python train.py --arch="vit" --model="image embedding model" --dataset="rendered roads seen from a driver's seat, with toy cars, trees and houses" --train_examples=36250 --image_size=32 --grayscale=true --crop_scale_min=1 --horizontal_flip=false --targets=["line"] --num_classes=4 --embedding_dim=128 --norm="layernorm_no_bias" --norm_position="pre" --activation="gelu" --mlp_ratio=6 --head_dim=48 --fused_qkv=false --bias="all" --qk_norm=false --layer_scale_init=0.1 --parallel_block=false --inner_norm=false --patch_size=[2, 2] --layers=12 --width=192 --positions="learned" --pooling="class_token" --am_softmax_margin=0.2 --am_softmax_scale=30 --init="kaiming_normal" --residual_init="scaled_by_depth" --optimizer="muon" --muon_scale="original" --lr=0.027 --momentum=0.95 --nesterov=true --orthogonalizer="newton_schulz_5" --adamw_lr_other_params=0.0024 --grad_clip=1.0 --steps=7000 --batch_size=128 --epochs=24.7 --lr_schedule="cosine" --final_lr_fraction=0.05 --warmup_steps=1400 --weight_decay=0.04 --adamw_weight_decay_other_params=0
Rows from block 2 of a small image embedding model, named by matrix and row number. Rows with one number belong to one neuron. Each number is 500 + 25 x the weight over its row's rms, rounded and kept within 0 to 999. All counts start at 0. Numbers have three digits each.
After each neuron's rows are labels from the 100 images, of 14976, where the neuron reaches its highest value: "strongest on" is what is common among them. Only what is clearly more common there than usual is listed. The data: rendered roads seen from a driver's seat, with toy cars, trees and houses.
# fc1: MLP up (model.blocks.2.mlp.fc1.weight, 1152x192), inputs 96-191
# fc2: MLP down (model.blocks.2.mlp.fc2.weight, 192x1152, transposed), outputs 96-191

fc1.271:499525501517535478493487502497540494521523481509470483543502528513481479495507512546517505489484502485491468445478571549443484457499486526492496507494536542517455527512500515491502497520500515489488490461492540494440479471516497534515487460491505525534526509524472486472482496518503473500
fc2.271:514461512485515489505462522471504498521483508478504517489527512510519523506486499507486499502541517509446505499579461499517495470498520516523494442523464497501518484520522493483543493476501496508524493556534487476558479488506512483505467468476506532488550529455566507501524530483471520477
strongest on: dashed white line

fc1.407:460538445491495436505507512493498540487509542495488485497500475517497490537482513537446512488540496479523543489514438485484498510494507487479491482506496495467490468519467500454544525544534473499475473467457484484500481530475533487496488503506503497534495504492525539502542483492517454515
fc2.407:483501558474513519498488478471505479494526515454480512510490497493506502470489500497496487500474504517505481468497512481476534522496483457528536519489420542472511531501489498487485512530495507488514420477439509517497519509497512507494487532470491493509520464509449496496527514531467493517
strongest on: truck; double yellow line

fc1.709:472502479534492531484509503522458465486511506500474514478515479511491505554479505509501530528465511506483521467493515504490515533511498443513508524492513461504492531534488487509496525518533509502485502515515477498486547520442531472526522503516557485469525453509498507478564482536517503489
fc2.709:480483525433520483499536472507503517531455492525490535532423516489476471511522495520521493491512523513502475517491511495493501465516512545492490473486478495491492490515478528506462500500501512523489505514419527503514488517527447509489506511474512495507516552490493521470470512478494484453
strongest on: double yellow line

fc1.761:511534469506496526483492520532511530515498500455493495504427510471539482482500529446530503483427476519496461487519527477460487491542469494530525498523528491485522493518487480488494487520506477506535488487515540521498503510500523485525477487503538479491481469469451493509541494545549491491
fc2.761:525464465579519466504502495492497518503521537533519514490519491509483504505510497515489478490543477523494540488487463514488522503521508545491500495515453489519480500435502513538532502503518511510500459528421461489476529490489476509498518517516511503514507521522547482530501538448457493452
strongest on: snowy verge

fc1.461:489448484447475494486495498478477528483536499498498534514502534470498483479507507511545484472477498526519465554546505504503511562516518548562491504489513499508496450498495468476526494495499513472514479545475477511479506538514508497481516503496529531532484524500517505482512476511533463489
fc2.461:535489526510508539498482501517486506504487527517512500479484463494490518505516498454481500516496454453520538489467493511479476501486502476465480496480510500482504515436483473513452505556534509514519496500476513490519516531520500515493512476504505490483502514506487483504509517473429591470
strongest on: line: no line; snowy verge

fc1.554:477467529577508509497482474518453487490525490517472537505537499501482518518545526498521525516529503485507478510470462533468513474491499508527459450533475494502482520509524529543499454509498479480538531484480522501503515519509517515462516529518506551518536475478508509502467495501486476495
fc2.554:502518519483498456514504480552474546504477541502496488520457481501488478495478484472500511517470464461506518514529495505508470523475495449471557492516552494472525444497511454509456504483510493486497446513476481500494507490480489497515440475515505492524468515506458497546516474496494478535
strongest on: snowy verge; solid white line

fc1.426:497530520472454516521504548538498468518529488484511516470510515547490533464518454524500448517522472481424475517505466470523514534535551498506515480495528469472476501505500479477527490487513493510484493494454458534556522507540513503513511523520532507513483511555503488502493495496489520510
fc2.426:573475520464539448500515506465497501499526515561499503488457474476519504500483509477533484501542504476481523471506473489504526483555476468470518478499474477495543554464501503525486511529492505475575504474496491480501545524507510524497474545475487500508501476490503503469495535517533450503
strongest on: truck

fc1.284:505492507477470536516490486507503452516459502487525515505517526508525498498508479526517492528521521466503546475507496513573472510487522492459516530493516476560479492505496540469555503420491506505490499506525531521536478542470498506544514524482477517518558471504465518491525493480502507508
fc2.284:513507475502514481511496502459508482515515498538515429509472578476483496495497489526485496520521547541490545505502471510496491479487475505488442463511430502471474581498474475478468504518503520535526510473488468499482516526492498505495546481474505505536533470489512536524478488541512478522
strongest on: bends left; double yellow line

fc1.656:459537475531484509534483474483492508517507505502519555486479503532484564520517498453507504521509487512498515458493507513484531535468500468491485478544490530546519508493482479505496467523503485478512504521499495549494518521528509493459487504490451506501480497526495513505543505459517474507
fc2.656:542481513502518562475499481555489487466506487491529510499508513542474457531503499509540532476490482491536483497522525469516533524494541462500526478521482465426510476474508499520477495485488475499470512489546457472506480521533522509519501485426514472554473506524535423501481487482503538543
strongest on: truck

fc1.15:499515568486503490453511512470486502473447511521505487512463535530508527508487516492536478512493467527474454483477482509483520550489489472521517502534515481497499498490508510529508507485483557524475521516460474498488458542468495458446469501509533536493531511465497445496483472490542508504
fc2.15:453498506483492479505507485532491509513538543543503493492522451486501516491492516562513464505452495514504540479535519495423508492479483535505511456514506494500422503518472479521489491475476499492516476518540467466545519501517533488497456535460511511522475466522550495504504546476493539476
strongest on: solid white line

fc1.3:484526529495515485525513509522473467505479531498525520485473530486504474480541483488503498465440483473498532502495504549505499520450508464448461507507475499535518510546502507507491532535512479472508477490486578503519493524486504531514513490466449536532505504495489495548530496482495509510
fc2.3:506461495511477466504529489495502522486503445489492449524515480513509517497461491479490479496577536511513475519533483473505535529462462494518501488474463525485496484523487495457473501476490488496489495507505438510487487504500464509489505483539543497476482529475503496468503483561486561503
strongest on: double yellow line

fc1.522:503506456521506520512494506529493520492519476464501502522502484522523469434526466443479518504545515510538502515511477479494499541455537491513480517507472455525530483465510514434491477513498511499494512494541500518462486505485495491529518527522472501494502518541509427502471528504519474499
fc2.522:512541467530458487507496509469492543500469517531498533496478493510515498497515493469526537498493451479478548487510489482484444421501517514521500508508561475451506479506505494509498475523506490534505498513443523512430465490487512501505528482480546499535527524516518488490509530513478546474
strongest on: snowy verge; bends left; line: no line

fc1.400:513477485518506500508504494521479509490495502472487483501539513520499531501503527540524506493481514491487515446488502510504535509512470487534511548472476523537436505476465525476478460454485499505517477496543536539504475457529488485473497505467509467480550501472501502487456491503499479496
fc2.400:518521544489490496503489495486507500507503540559509446552443470425512489485505517507453480470522538494504503479514474492519447525491491527419497480472530483488470503546527509540480502495449497516486507499530470489501482513507491507494480489519511523520496503555520507532512525464496520473
strongest on: dashed white line

fc1.672:472496434444495495525487482516505484492495553485503508487509526526500494507488478490493463510501501489508489542519544476486528514557503501478474512465491458480498479505511505462527491497509439512509493510508478522538516489504537488564476525532515522531487497486529541512550473502491506504
fc2.672:497513529503502523505509496467506473498518530516518480510486524466514514498495512503512527501522524505507499490460457496481557495493511491507510519526497536525495519458517482460468501537513512527482536461473505512490497497471471499515539508454494491502514503527502508481492540560481473503
strongest on: truck; dusk

fc1.262:541502502484515491531442487476482547479516467526466508509520466466502525485528529504482497507497462512526501487541460496511502523491508522538517509504458458502439443471532511460493481485541475464547512507535535518479513541525498506514519538492519506506525502546476483467493509535509496487
fc2.262:511493489525474501495493497466490458504482525451486454490468511530473462512482486510503542512474493491516549519514510467466475485489466480501470462450507542489489500485480520530490514530503499539511531503536512526425529496517506502499472474521536487490498512500530470542508499480470491515
strongest on: snowy verge; dashed white line

fc1.114:508501519502537504501500502495478519490475474479507501525489534507520469498499496512503449517503539492503464509547494481505509495511515529519501461467486430522504456535487468518491510478514476473565483479472475480532527513499482546531422515495465491528472486494517462520479438471537503489
fc2.114:471514472514455472498499506501512517544506513485507487487518456483470545511512506484488514512558491464495513523501510555497522473448507497529473556536480542523485509508486479496449497511466516497479460478521475510509547508495522478509531479512503496509476557493493479488504519537486562537
strongest on: snowy verge

fc1.663:485555517484482536511519490484512526481473519498536501496473504545488492478511575512485503486465507503462476533460536516506481509442535523519484459509481525534493503520512533529497521519458524480499452471492535477533463516475483511505490506503466493516513531532541513490481503502490467487
fc2.663:548498506486522506499465489480520469510530444486500496490516456520513488538505484494517502502572535501475540469508502488553488462541524515535509492472471475495532537492473510502506459543512498517491494503527510503503541472528538501510510479532486508521492503450453500489500468498518524488
strongest on: bends right

fc1.368:514499488472474504489504524525487493486498522482535483532481496540493476505507532496482503513457469505478505503467480508518505517519460467456495481498507483502505499526502511483485544481525489444505485550492536518512491543524452519515498546491535480543496490530544508493495494452483544482
fc2.368:577538444476484486492508520487515520479512543535507532502571468467518498515489478446476466519552490488482485489514493504518479530468532511542492478528502471449506489518510497521444500503465497519493494539539508503524586506505563477484496460513503507517520487522451487548528461511524496497
strongest on: bends left; solid white line

fc1.619:435568481483493523507495502493489533508513510494517482496476531444472504481519530486510500489468487514508481517518512469488517502553484533565532517493488446488497474476510503493467454483473477494539479511497463509460504507533532498496471519489562530458471498487549491526469514544480510471
fc2.619:553493482500516492510515500455502532506520531504515506468459457510511509508511483507483481500507480530459505480493483528488475530539493529459475477466480512545515518437470476512514515558560487518504498483447505521497556496510495519493512472517480490471518502529444490498531507447501457487
strongest on: vehicles: two

fc1.514:498518520488484509511499539547507494507515487504482479483484519519513514457539471466507572490470519490543511495469503482497504538530491482493512471508488505566541538501510504502487472441520502510493518510513498528509471498508504534533485486507489493484480525500521466504470489489519456472
fc2.514:500495490505489474512489491508505572469490474530491512472514515512481517507497484518446509486476510484493492502477512506514568511509556562456471515453486485566512551535491484464482506528538499524496481482530500522526460525494446499516476484504505501468474494474515469516497504473449451552
strongest on: solid white line

fc1.185:504497493494516516545478502500484490464506504475517526486474503533482521469503475514495477521503524460503517497476558484537484494461476442472461484483471514523466449554450499490528522464489465517495498549505548513499498508486471525484467469486481514520515492486484537527515519491534514505
fc2.185:481482463452506517487517515528512541505521478539482529472502496512492501505522501474500485490532477510513512531482468512478511518482483468460523499496537441503483535531497485454517489480448502528478469486499486520504441514487537499493538480481515497549497491507504504513508475568435526513
strongest on: truck

fc1.348:485536490479473503475512480503507518489538507467521506499458544522513427485493499477488477498478495512497504500539513473533545514491517499501471494490512531513509496512494526498532471500529453501522510512517429532478506516498522500509548491491543542462459516492514481512466494501470540512
fc2.348:514469491546484505515472514482514470491457462525498518506522464476478553509521492489497501512454558462468507511459501512459553510473496530501497473488505489496508465524529508524455501504514516479531552474466575502542473461507508477482500508512502497492484510472513468444491521503495475494
strongest on: snowy verge

fc1.702:486501539501524471476508473499501528514467497510501514492535477440517451520515497484503495487453505521496554493512505499495523503495475493505524478478534506491521535477524507532468501530494529503454536472481465542498476479517486572502488536492476497486512496519495449474471500480454502504
fc2.702:465532537527472502499502481489489486495511522467558494509502493524509474508522505554454474487505501473571470539506520458477528510504449523507481497460535542527461512542498486519465508496491502504496495500527491483507469495519464497499469489478501478562515480504492490456524520489539510485
strongest on: dusk; solid white line

fc1.376:519513538535491531519506489506473470470470508467458482554463480469486467506475558546533507511480510508504485536492486501520488500433475442513490509498521437507475472512476510492483487493507479479532526479530462486488503511466470507505493499527530489509530494538520501543474488510475510492
fc2.376:513528487504478475485503511493501513508507526441508483469457452484503558515507509462490504513493504419492459501532479563478473488478562505481522517502486522524487500452526475489465514502497483491544534517473483524516450470514550512490513515521480493515514575486479487455504525468464530520
strongest on: snowy verge

fc1.637:480477470497509515479506466494474523449535498479473540520490503491527476510483482518492468498520556544508448474502489520490476511462531482520509526500467495469526542525495499510533547475532509508492484534520513535497507506502506498517432534518476489518504534537517539535524509501425536523
fc2.637:464561461509488558496486478507514503509457482522485498469462547518483474485506511491496556482455472484511461474454493472479529502510510470543503520501522527454511484505527486523503496475553490496461526516503509503470527501530543492495510455494526481519497518518506503515455521541501525511
strongest on: solid white line

fc1.9:528539510488519461506536474452512534523492532529499491477535454498499557485476544483505455515503512504491485502489494466496501496485499455547491443491528490502511477515547479497524528501503521476499490556519481525509488518491516469478503490498495499501495521510500532525481497524494507511
fc2.9:470451523468504506503504484506507466490519481443519497533525534501492489459531484561531518511482513508524523493509527554461475527499508521495480486487508527448507524491520492534476494504457506539495510481484508504457530502517496514486504552462511507532513502580491460493512495497498514494
strongest on: dusk; solid white line

fc1.627:483497529535518481529505465503502479557474495494487524453496478522481501469526489530517494474500523517489500531479508463502494506467528532482491485499460574491536523551517473495495519499510481523470469520518493519483480521516500500517542475453516499549485481479500460493476454514509494533
fc2.627:515464503466531500504504496508504465493552464503501512516495487532500443484498488477516472514529509487459551515500465501530516467489526495555484537482538490513486511510473497488483524434461490455531472487567518524493493474495532482486486463544453503523498486439473498479459497505535489452
strongest on: bends right; dashed white line

fc1.26:465511501486516542494506511538479540517476463465526475494457452488520528489558519510449485486461502522523483490475460505488501475521490525519470556504513545474494501527490478497529483496487498476483505513511450457515503488493499495457491540500474517491533558502485526500509501478447510526
fc2.26:474497482515524487488485504489496495507470502541492507509551519553475524514484505510459511505545483457503475505534462458475524479503503469510494524513449504533536480460509498536473498483480500522522499498508456512502520527521486510501477489534468488502435503494516488526534483564530573522
strongest on: bends right; solid white line

fc1.556:500470510530492511528489487491462485502536513512483510523531456508536533493488484523511507528557479512531512429529479490514512480555483505479521492510475462486479458546497525513569481478457490493542466497497507485514522532463495444496496521470502522498506446574519475491455519525476526498
fc2.556:506485522527494495487492516519500477480476540503472496512474503493474474480464487505500525499481557461494512478475532523528501503505482464481497505436520540485517488535485477466470527486501492495498510503466474503557543506500527527490537492507477498458492548501485481563494503465526519512
strongest on: crossing stripes

fc1.354:513535494486478508548499515507505458489516502520501515485508472473490520474501487465485490493445505511437453515523507509501479507494470515488494511497519483493477591524478505521534510504498457475481503513500530428513479513518495492454485555481495519505521474498531468529485516469507483520
fc2.354:567490483475524490491541459491505536520471486442537532532483496488505476487518507537508512509574496494499554522498501506470499520534515497521501465469489494494484422508487507494467470510506484539498467506485483547482455541497490503494508471496506506499494515505460531485490502550490545527
strongest on: solid white line

fc1.108:495507508453471500447484509523513500492498484503498471489497461521512535527506466490487530489468502536529484495497514485487429469454507482463482513514500509543474545507497478492523478510513500569527536509514503540499516488468488518522518467479551479469481525496488548505549515526468465486
fc2.108:489508492498494497512491497469494526500460461506489462499501566507536525509500505504486457486484486498480458497483521507459543470475478455498457469502425487468451493498476498532415489499479514528489465509528525501500469537494545502522520550490485471472464483516534521459470501501485535502
strongest on: bends left; solid white line

fc1.146:455488497538505466490507553521482500517500502528506482505463519484468505501506519479476484484486508494516492470525555518469530471543546523517518535514518533479494512489506481536465491544506483480475516489478510502493498486507483463517533503511521541558486482516540460483455469470475487513
fc2.146:467485536475482517497492490508509518527498516549485502463502498479483462514508498498465439515515529506506515504483450482502440504499532526514542537507535471499538471537538487523502496459527498483497481528478480440515457517502585505507542540527522521515490533464459499472508585501511490507
strongest on: dashed white line

fc1.27:470528491518489493474509525510514491499519528448482518498454508525559469471479529459514471502481492495516492517514455487504533550534496513472524519547492449477498499478470502501500466451500491494544493489504494510518525484477526545503525456542490528483535501497533481473494497483558539495
fc2.27:501505461556512508506513497546511498504511456541528472498477426499524472509499509510477522489480496543527516509507479527485508490518522514566481474470475502480543487475492481491521480553521500477516496477491478463468504498522474498493543517528528477469506467534470510471509464484476512493
strongest on: snowy verge; bends left; line: no line